Weights of a small class-conditioned spectrogram diffusion model.
Model: 3.62M parameters, log mel input, arch dit, activation gelu, patch size [8, 16], layers 12, width 128.
Rows from block 6 of a small class-conditioned spectrogram diffusion model, named by matrix and row number. Rows with one number belong to one neuron. Each number is 128 + 32 x the weight over its row's rms, rounded and kept within 0 to 255. All counts start at 0. Numbers have three digits each.
After each neuron's rows are labels from the 100 clips, of 14848 (inputs lightly noised), where the neuron reaches its highest value: "peak on" is the class under the peak. Only what is clearly more common there than usual is listed. The data: strings of digits, spoken by a formant synthesiser in many voices. In brackets: how many of the 100, against the usual share in percent.
# fc1: MLP up (model.blocks.6.mlp.fc1.weight, 512x128), inputs 0-63
# fc2: MLP down (model.blocks.6.mlp.fc2.weight, 128x512, transposed), outputs 0-63

fc1.81:105110138178061188143134170132090138086161138157030094123120120115122129174100132068092099087112130141091069155169107098121148141145164102115062118163111095137101109172169099088109176167106081
fc2.81:131130158074180109095120076124122163120142077085176161134120162132121151168125136097108126135120141087122176097193125179105162116162159131121092143117121116111130140164132092108111188193118155
peak on: /aɪ/ (25 vs 7.6)

fc1.420:137114164195172159103154128131161118126172152162098149163125112135105095184114161159151134125129137151192152183141092084127143129134149145112114114059156125147146158137032139126120165105130163
fc2.420:104137149084097094148117131120111146132135150171158116127133155120127147167133114157151132139146136120143126080147118110117123137119125122149143093000113157123126135127139148121111149141112106
peak on: /ɪ/ (38 vs 4.4)

fc1.231:100130166201133133116147140144091186145121169103082120093126175139166099127156114164124140119171110143117098196199148178126116099085161096139141153154148086156172104159096158153178123164146166
fc2.231:076130080173097140134124151139115063112150152070050117170095104121086149136119147111149134082145135110121089155066128144140146157161103079099090112129111186146101149114139117110162166118155163
peak on: /t/ (25 vs 3.5)

fc1.263:075081133153100155085130122094135142124106143135106093208137127061077132130099091141135115107132153076132082127148104168098119154101162107153099202136098122150138139174149070110124167125125113
fc2.263:165128138107143103157154157181120164143125098212154140207154114094189130145125136140129152202154158180152159116152164147152113162145112134143118165150151142068097141135175098099158153072124092
peak on: /s/ (60 vs 5.1)

fc1.72:131131129119040088157148116138132143085061086085157118115166201119148156123175055131093146115104131153087145098122141119111143100144112136135165100168131080087166109100036142142169138124116134
fc2.72:126121114143172162160105124124130170118024154146151142099143193117143130148141045133141128146163120119061104148099158093117113071160108138141154089198114122195142089113179128120109113103139129
peak on: /k/ (48 vs 1.7)

fc1.36:117198162119098168104118108078121118137128136109115085161075130165104091125128089151185154112134090103162136121078145155102117146137112115147077101097141162184141191163135126132115116086123151
fc2.36:156113111114095126139125146126142112052173155001141107069137068127057149099086140091052127105129089121191119110113072145174126149145117135128115135137141119209110175112087119100151101130121129
peak on: /ɪ/ (42 vs 4.4)

fc1.485:124081099078119088130081123093122112206096169054127127187120150132083092083101076159188108114091136079084061047128112106134115170157103104097109113109125099165149176125147082090126134113078072
fc2.485:143131116113132116126093106113095161170101160029094142172120189081051138150127080117080121135133136079114118104114132116112143176142127140160134088068123124189128161133135161160111139151097109
peak on: /i/ (28 vs 2.6)

fc1.155:173172157146076117005143116118069150111181155109090127099108121152105113091119170135179130134136130123175120109165171157131080105158173134145072141099126147146075100131125095127143162086164101
fc2.155:134147151162134115098106121118117158127095145156108120155144107125166138151167128156073139111095156155140129111130102126099181157143129109116145119169098131129177226121089132216122106138125067
peak on: /ɪ/ (28 vs 4.4)

fc1.353:165197069118113159147157169173110129149109146140148164136172071134115143140105185138120125159201139137111180120135068094057168115103159105124119142116101142136192067103130123179100113107098187
fc2.353:105177026159152120112134121126131085131119116111095134143093078105118148163093144120087135133087133116128082178145088163183137138115113177132096115143156161108127083100118133127132066120175078
peak on: /t/ (26 vs 3.5)

fc1.146:136149131155111183109165150151142146136135155126091139116109132121101157148142176160123090152146130194114151120150139143156146088067136177195108161112178076096185058162098166135160165111124122
fc2.146:142119113113080158162102132101134137142153129150090124183085157139121135133125095173125069128114117208089091108139137127157126114191156169185143095122147206157104155105089097127140126146150148
peak on: /ɪ/ (28 vs 4.4)

fc1.359:118157098091130123076135076133115127081152144159167153153118054153105153101132152102163156071088160089196129149161121114129174174121113185140139110074098151158139149089208123130143147122115119
fc2.359:108118144091142108116148152088130085071192166099166144109133029121127167146123157147079159039111100088179124120102069134168095127127140160137144142095138151150093126128011144128085123190133154
peak on: /ɪ/ (51 vs 4.4)

fc1.179:148138104120090088099041082052102111139157119091111149176137139105147141105079145104123166114144097094155189133153173191086124232104097137136130075115128134185120154167166102143145106088088113
fc2.179:073147149133095117117144123116133053102137152121143115133112079108097095099109180108116081092108140177128099114113123094105148126143117098125174128132193188169105130107155135158077141122123112
peak on: /ɪ/ (26 vs 4.4)

fc1.41:141091102097079092131122092088087095119111088134118158072154064106164153120130070078090139115082086130121118087103084165116166109099080096143111143098076149110125168116135106133061096188154103
fc2.41:137137163100069117108129094051135123108099094106163175102148179125127107097110127129139118137100167123180148119120090158143111145124160093126142140172084094110061054166118115096085183128156096
peak on: /ɪ/ (26 vs 4.4)

fc1.60:145094107120129168153103134117164146163124094058165129202110153111099093093104132141148171142094141118093144101176139083135147169167124157130157124105121159200158202146150163155202143131100154
fc2.60:085115122106107079135112098083092105103150133117126122135131161154202121146139137143105113123131178099108089114183141167133155190151174105096186151053107140085160155170083171155069141164124073
peak on: /ɪ/ (27 vs 4.4)

fc1.240:119113163124142123126120056120132099057142095161120108124090029084132167135078150121056106137105123105184140165107087129089115105115148139116104128054097094101087183091162108113139142153100099
fc2.240:122109085185165159149173086180156151178087130108121140116126212120153104080128090091146129133181114133111176173131156129095163179145114162124143166148121104160125139147145145139182090087114102
peak on: /s/ (31 vs 5.1); /z/ (28 vs 0.9)

fc1.393:076208134108061194115141100106121130180127168130177088073078096115189107093110138201119109103140156142122159158154120130134097170089127145131096077126149102191143132124126122123133120123174131
fc2.393:178202119137185067156093171126143127154131078100080172043182109100114118097094159187143141173102121122084105121146140159128087127110122097111093086147095088143136134147139136151138149111081126
peak on: /aɪ/ (30 vs 7.6)

fc1.384:082147148085103116059122051078096122167151153121127119156121094118039126087088121149236139126158122105117137087125106122129111135118086161141115115136107164183092156072095129133121162140082133
fc2.384:120143126139116110102119141111162159084064132224125115137137138146221148153146131123106118137174130148101109139119096166121143116123131133114125132044123108164112100111113162144118162112116092
peak on: /s/ (76 vs 5.1)

fc1.68:161193154114093190177100107082110147121174144152149114138140119154109088141177174144127101133107114124137105162167153140127135189174085158091150079104113183072161160108091151161110164123188160
fc2.68:155093121121138174163092129087093134124063100168121127154159171083087177147090080099048103153118150143132104175119089137122130088100166139128123171154109090107092146127153126132112131078168130
peak on: /t/ (32 vs 3.5)

fc1.301:156208134164140146119143134126146116101125104090112148165152135080117100124117134140111191203150113089156188166160175153120157119186163111104121132134109177184167167143132071125153152119117077
fc2.301:144169105147145164168136134158122107108079161099161126149129114047097070081088088107172088113137087178137117124124152134178129088144117192205112099098172118127135143102148020094155110107155190
peak on: /aɪ/ (29 vs 7.6)

fc1.104:146149135128103147174120164121094148159117133157071131115161114127119121127124151118147147149164159138108139128155113117157139117195159120124110131255116126191097148146128149172155145124135137
fc2.104:143101121164150167126130085094187095118061187110162139074132129123080122110103143063107132152118131124090166157073120185140125042115105165144132139227163114144097129119150114118120138136162151
peak on: /f/ (28 vs 3.5)

fc1.253:111103102133187132111092149110106104119122092154139118115115070139178087093146111178084177239123159156116155132075107131142156181183139123119115088149126084103119138133188155166143096117140111
fc2.253:132106093152058129185197087179102090148125189122109114115125102155140094117138121141100059062134153103103134114126102125139157173182110137118145112210122092136124118145057132149141081104121134
peak on: silence (90 vs 47.5)

fc1.363:146154159147088136142132147147109154068158142091077163110142094133037141150129190136154156141132124142134132130188081141167141133142123120119154127155081153153107175113104102132142152163140120
fc2.363:127133121128103133124142151112148106084171146214132122118134079133189146120132147103126131115142133129158117141122115137146133163131127138127137121021146123064133067128107132101122121156107134
peak on: /k/ (29 vs 1.7)

fc1.182:146157145160091155159160119148148090049175067168129137115115039132136161164136163133070111141153153132193187129150134140109126140152140129132147134130105139132103123107141135090193105141136106
fc2.182:124163181111150090128094145072168154123053124211107160100113127151194108123152149187145152125064138117063109114119116130126112052139146107105148113149142134141129152074163127098113187173133166
peak on: /eɪ/ (25 vs 3.2)

fc1.227:125136149119099116136125105132154123092152099104162116136082143112134162120110133110126101130124151112197135119114108151136125186113136143100112117000115127103123130131214117153163076094126127
fc2.227:128119144147168155137125123147153191122064141162135135131147184116143115130113107141073115162155154141100165143135120159143133089130123147138110145000134088161119140123192126137136143103113111
peak on: /s/ (35 vs 5.1)

fc1.437:211140141136132139087187136096126129129114113129208064146112144111112128124153106158104104188125130143132062137121138139082159130089151152127095161136149094224172132147101114115126120076171140
fc2.437:053155101108128169187092133150133135090135158120070202164108156094108116122171130147135145064140126126133160119122088157152150117089126140175091113113095123140129107122128098107129099129056112
peak on: /aɪ/ (41 vs 7.6)

fc1.19:106099119148189128142141136152066119126152125110158162105128125173128088133130175146135136116190114101137207122114120109143156149108099135124124084128113105134096114092028137134103127059137145
fc2.19:156103144119051128104139113083153095155185144142089109145134107146125107105146195148152128160042131164159106123125131157119148202112108119132128094030167154124098138121080134155161130097140117
peak on: /t/ (63 vs 3.5); /k/ (37 vs 1.7)

fc1.264:198114114161133087135107139173183152150138091117093139155129134087171095182132050161145183132141099115150177096098156109186154130113093172132097088150163133201111144140135119107071076104113120
fc2.264:089117124106089155124141113051055134113126203145133131160153114078149092152123074145146069105126090160165090175096128174051157099105101078140114100099120131147117139124076118084188082088147153
peak on: /aɪ/ (27 vs 7.6)

fc1.93:178183147117121184138139125107110170136118115104121169109143174131045130142133151123139161138106120143183155141158121161144174169180164133170109130123151135146143226163169142172127162102167157
fc2.93:125144141123151126117132127128135122103143116183138127104134122156255121134124119100102121138149126129157142128136155115160133161119121137114116134094118120000105063130114131130139113077123131
peak on: /s/ (48 vs 5.1)

fc1.106:086115163131121144115116075081155133083125075150115135121095215143119138179157097124169141041073101111161117139102125186131089129092084166142087140140142147128106179167108122059138106129114096
fc2.106:139142157134097095171140125136107135105142178153172100112168255138195134149158146134150125196133107133185154100141122072168098106099127103118102180107115181129096152163191130046105103142137141
peak on: /t/ (55 vs 3.5); /k/ (35 vs 1.7)

fc1.287:102128119111189161127178117169089143150115174057114129133103153111135076081112160119201138156152098128069132146096101096140114062081150142126103146156144178124126075098077143126129153156105092
fc2.287:153149147092119125175141180125126161150133117255109128151157125135140100111105100148181192122069113109089115137109134107126112110143108113168109095185097118161148143101194113095155138126141168
peak on: /k/ (39 vs 1.7); /t/ (33 vs 3.5)

fc1.424:123090126094109171103074105029114152204141160091116131169100168084137074108090104108161110114077127111170092113091111147132133225113118139102115124136137111211129107128093104159104143076120136
fc2.424:116112136125173130163148119183093171181158078150152118179139156130192094127116114131144140155131129127157157147143107139107102179155104129164122142074138117106141114103145106129150141076120115
peak on: /aɪ/ (37 vs 7.6)

fc1.385:169145165152081188166122119121133101112165145170146157138147126139066185167122153175135145127139150127154141167120127169122154143145147168136126146137126126081160183140116124155142178149157144
fc2.385:106156143120128125091132118136108111138168104146116121135116179147071156140145145156131146092126105120129129114146136129088148140161113137129141150158117149000145168133129130157126123118097102
peak on: /s/ (41 vs 5.1)

fc1.217:102090153120054070102110129116113110134138114101094149140124108125131135146159196091185117080151088120179138129083104149097101095060072150157163190122140131152146060144104112124125137167118096
fc2.217:137111149178119142144115097136173187134088163066128144051130142134225163105117061096152138102129158104119170191075085112117121108121157112101141149154141106145126077144140114108095139139107123
peak on: /s/ (32 vs 5.1)

fc1.426:103129098115089132130122140137106157144106176127109096140175094040124139103098114102176103174150150130102123136171136047173110125134105108153145135150184113140199112074160118167078135102149104
fc2.426:109131147102087137117126136122129098099144168154112078120158163225126133142165159153113103153138114122139100125085135034176147133118155106136119128067178156145077143193148140110068128152156100
peak on: /k/ (31 vs 1.7)

fc1.270:146137120155110122129113079116091093072145120178176123103186128138139128112116133142094123118129161158092144107083127172192106137075128144176115169156097166106126157116127126046127150172119072
fc2.270:146133132165139123094091095100123158179051103112150114141151153141158143143168096137164135099108091103171135101160108122188172145150151123150117117192080088154143119148129126189123146160092074
peak on: silence (94 vs 47.5)

fc1.193:097118143092086207124177098075129108142125156132158121139046122153121150073153119107142173102094150158095117109134138151085119172140174160153091149127096154208131150121140132118052138118112126
fc2.193:168127147161163087140062161172108109143078103178073156152218123139124156094172109104158079144151148097067128135129147093175106117127157096104098134164149148166139131100122138116224126142159111
peak on: /aɪ/ (33 vs 7.6)

fc1.112:153131108159097120158112117157090103110179127126151096113105125149187169125154137155076186165115104122117104116155121160097148202064111171180127104113117177178081118170104219182196152146100114
fc2.112:118123098090157133083130120103171126119141095171117161103131149127115164106133136124116067092123124144087140128150172112158146156079143094075112113151139169174092085158163204192091168114179132
peak on: /aɪ/ (28 vs 7.6)

fc1.4:130126056124168135153105173140114125122132150119125112115118109113140136053105162142055102183144123153117183179133208181130172183145157112119156164121138111146142099124112144119178117165134154
fc2.4:136112155149194128130142170165148129151103173057146143103136164163111121184152091115155135180153103150134151176096062159105098087109075122139088097155163115120091193109107123117180141109144145
peak on: /t/ (64 vs 3.5); /k/ (34 vs 1.7)

fc1.183:163126122051135092125121119111134127119101160143166143145143124154159146157136131106102173161096161110158121129073162130155126108163125126141161178152130056162190187112129151196119142154146146
fc2.183:166128171060117098075137106134063135164107186098112139163121124155110106106132112153134158121106105106150129129168103143108141114101136107166149107161105208122137128093135150113088066046154079
peak on: /aɪ/ (25 vs 7.6)

fc1.349:149089136145076092092134110120133190126149114125137165156171133182170136131132161145103139193134132106174166117126174121117135148106133146175147163148162156167052086096128164130104101110120143
fc2.349:114090110091172155154091110103133149085120169088106125125052146149153125131129132132125109091112122122092137129123200187145133122100131140087165161157078143174107060108104168128147111109142115
peak on: /ɔ/ (48 vs 3)

fc1.80:072110134145112098103142225148121114150131200092085083115141127106148122030102138111124128183130141116101117174103174089197153148144167140136210132115150070132171106138137114175105156100188128
fc2.80:172127138121166175168110063124098098164130043164160181126130143102147119060106093119133132092141147130112132109116179152039152167187121090102185109133107099133134136136116131167129160125063141
peak on: /t/ (27 vs 3.5)

fc1.251:153137141133032121159168170151168137095104083136124146129118157105137178141125110110103137140144188132137183075088101137128145131137131141131125126071118122133175095130120095130174130131146098
fc2.251:127131184113104075143112085099109117161131109213062110177137203134183106150080128136082119117085178122108084130135144160090126105104132106135092151056131121151158147135225142121169126099109069
peak on: /k/ (26 vs 1.7); /t/ (26 vs 3.5)

fc1.416:128127142100130107106152135134099166137102087146133134161132101145143074120157128153159050158127177139100130171115095109146114092107111121072145118233123088097163102107161108101129092137188150
fc2.416:137118096112108113114155145138117142116090089176144085106127110095117122125083117127106098147166093146041089136125171125124135126141121145088113117030118145139126150104167136159145140091178139
peak on: /s/ (27 vs 5.1)

fc1.479:118125151166098130125086116104086115114131139119109128168211162150158130166173063071137103183111091195161134199108152182092106188140087079130135115131139139221112157130117119147159145124055155
fc2.479:147127145099136143151175133132175080095136133113151159171049124122113157152163094055075146089130092084177144082128133097163080142121091183162154125147174135148081134104120104105082151154215124
peak on: /aɪ/ (33 vs 7.6)

fc1.313:166149177154134122106151124121113128130107154123143166146159117189052164136133129156159120126187151130151134169167177154118189086138135164155122169113122113097201203133134121149132124155106169
fc2.313:145077102138142124156105135107170084079102165176152161122144110128160120145146120091177188126167130108097129129113071185095110080120126150113127133123111116119094093126059144093132105210114147
peak on: /s/ (53 vs 5.1)

fc1.491:157100143134099098115145102158113155061121157115053104089101165091161179125130083040111137120131130131097150089113140163155135112151121116158137126089120066136080102159043138113133136090099137
fc2.491:187094106092088155113131165179122133124108166250103123126120073146114090150110136172140141099137117167150164139096108132168087063085116127174131143164127171147164121072112053158125141138159126
peak on: /k/ (30 vs 1.7); /t/ (30 vs 3.5)

fc1.56:121132136134137075121138104142100138102077120140115127006128163123148111085134097143028142148125140100151099146124104165073160129118133129141142063156111099143110174105093115092123127123118120
fc2.56:102129124118088104125100088122106192176115129251084127163106165144123151148116118138228125132156132112087137136126158096043132131152098114136160129072123168182141106153088166124138109167120117
peak on: /t/ (35 vs 3.5); /k/ (29 vs 1.7)

fc1.119:135143137081120184064142115118170242168140178111132197159106149153066182157088184141218143100138157100156137155149143136112151141125150160127125135133150178140133130149129151148097162087117155
fc2.119:124135129124153125132154146080150156102112133177185159129137077132203132098130168115100131142135131150174148132100124110147136170111125120121117131104137122033094093076121112117099124131127115
peak on: /s/ (42 vs 5.1)

fc1.472:098153148179113070183153144150127085094114133063113154088127079091063179125133151124148054166161150116108104121125128103139105114126186153159063155142174093106108115109123110137076114133206097
fc2.472:175088127126180103096143086070135099118180161153096148136135159101095070133086097122052128138151102102118119125131150176108097173141083120113162127145130136164124119157142155083144133087174060
peak on: silence (92 vs 47.5)

fc1.159:143123181133137178199112125099162110177182151133142129176133126142156106148126129133108115109121157107149082158098135106130132106116143137104164118168120127114200128150094124202080150120125137
fc2.159:115088093137154165101124188225152110171138148152130119136074104106170108110132113100150115147135079118154189146086085156104117083100122122147128166169122131150145127169121138148199119149148158
peak on: /s/ (30 vs 5.1)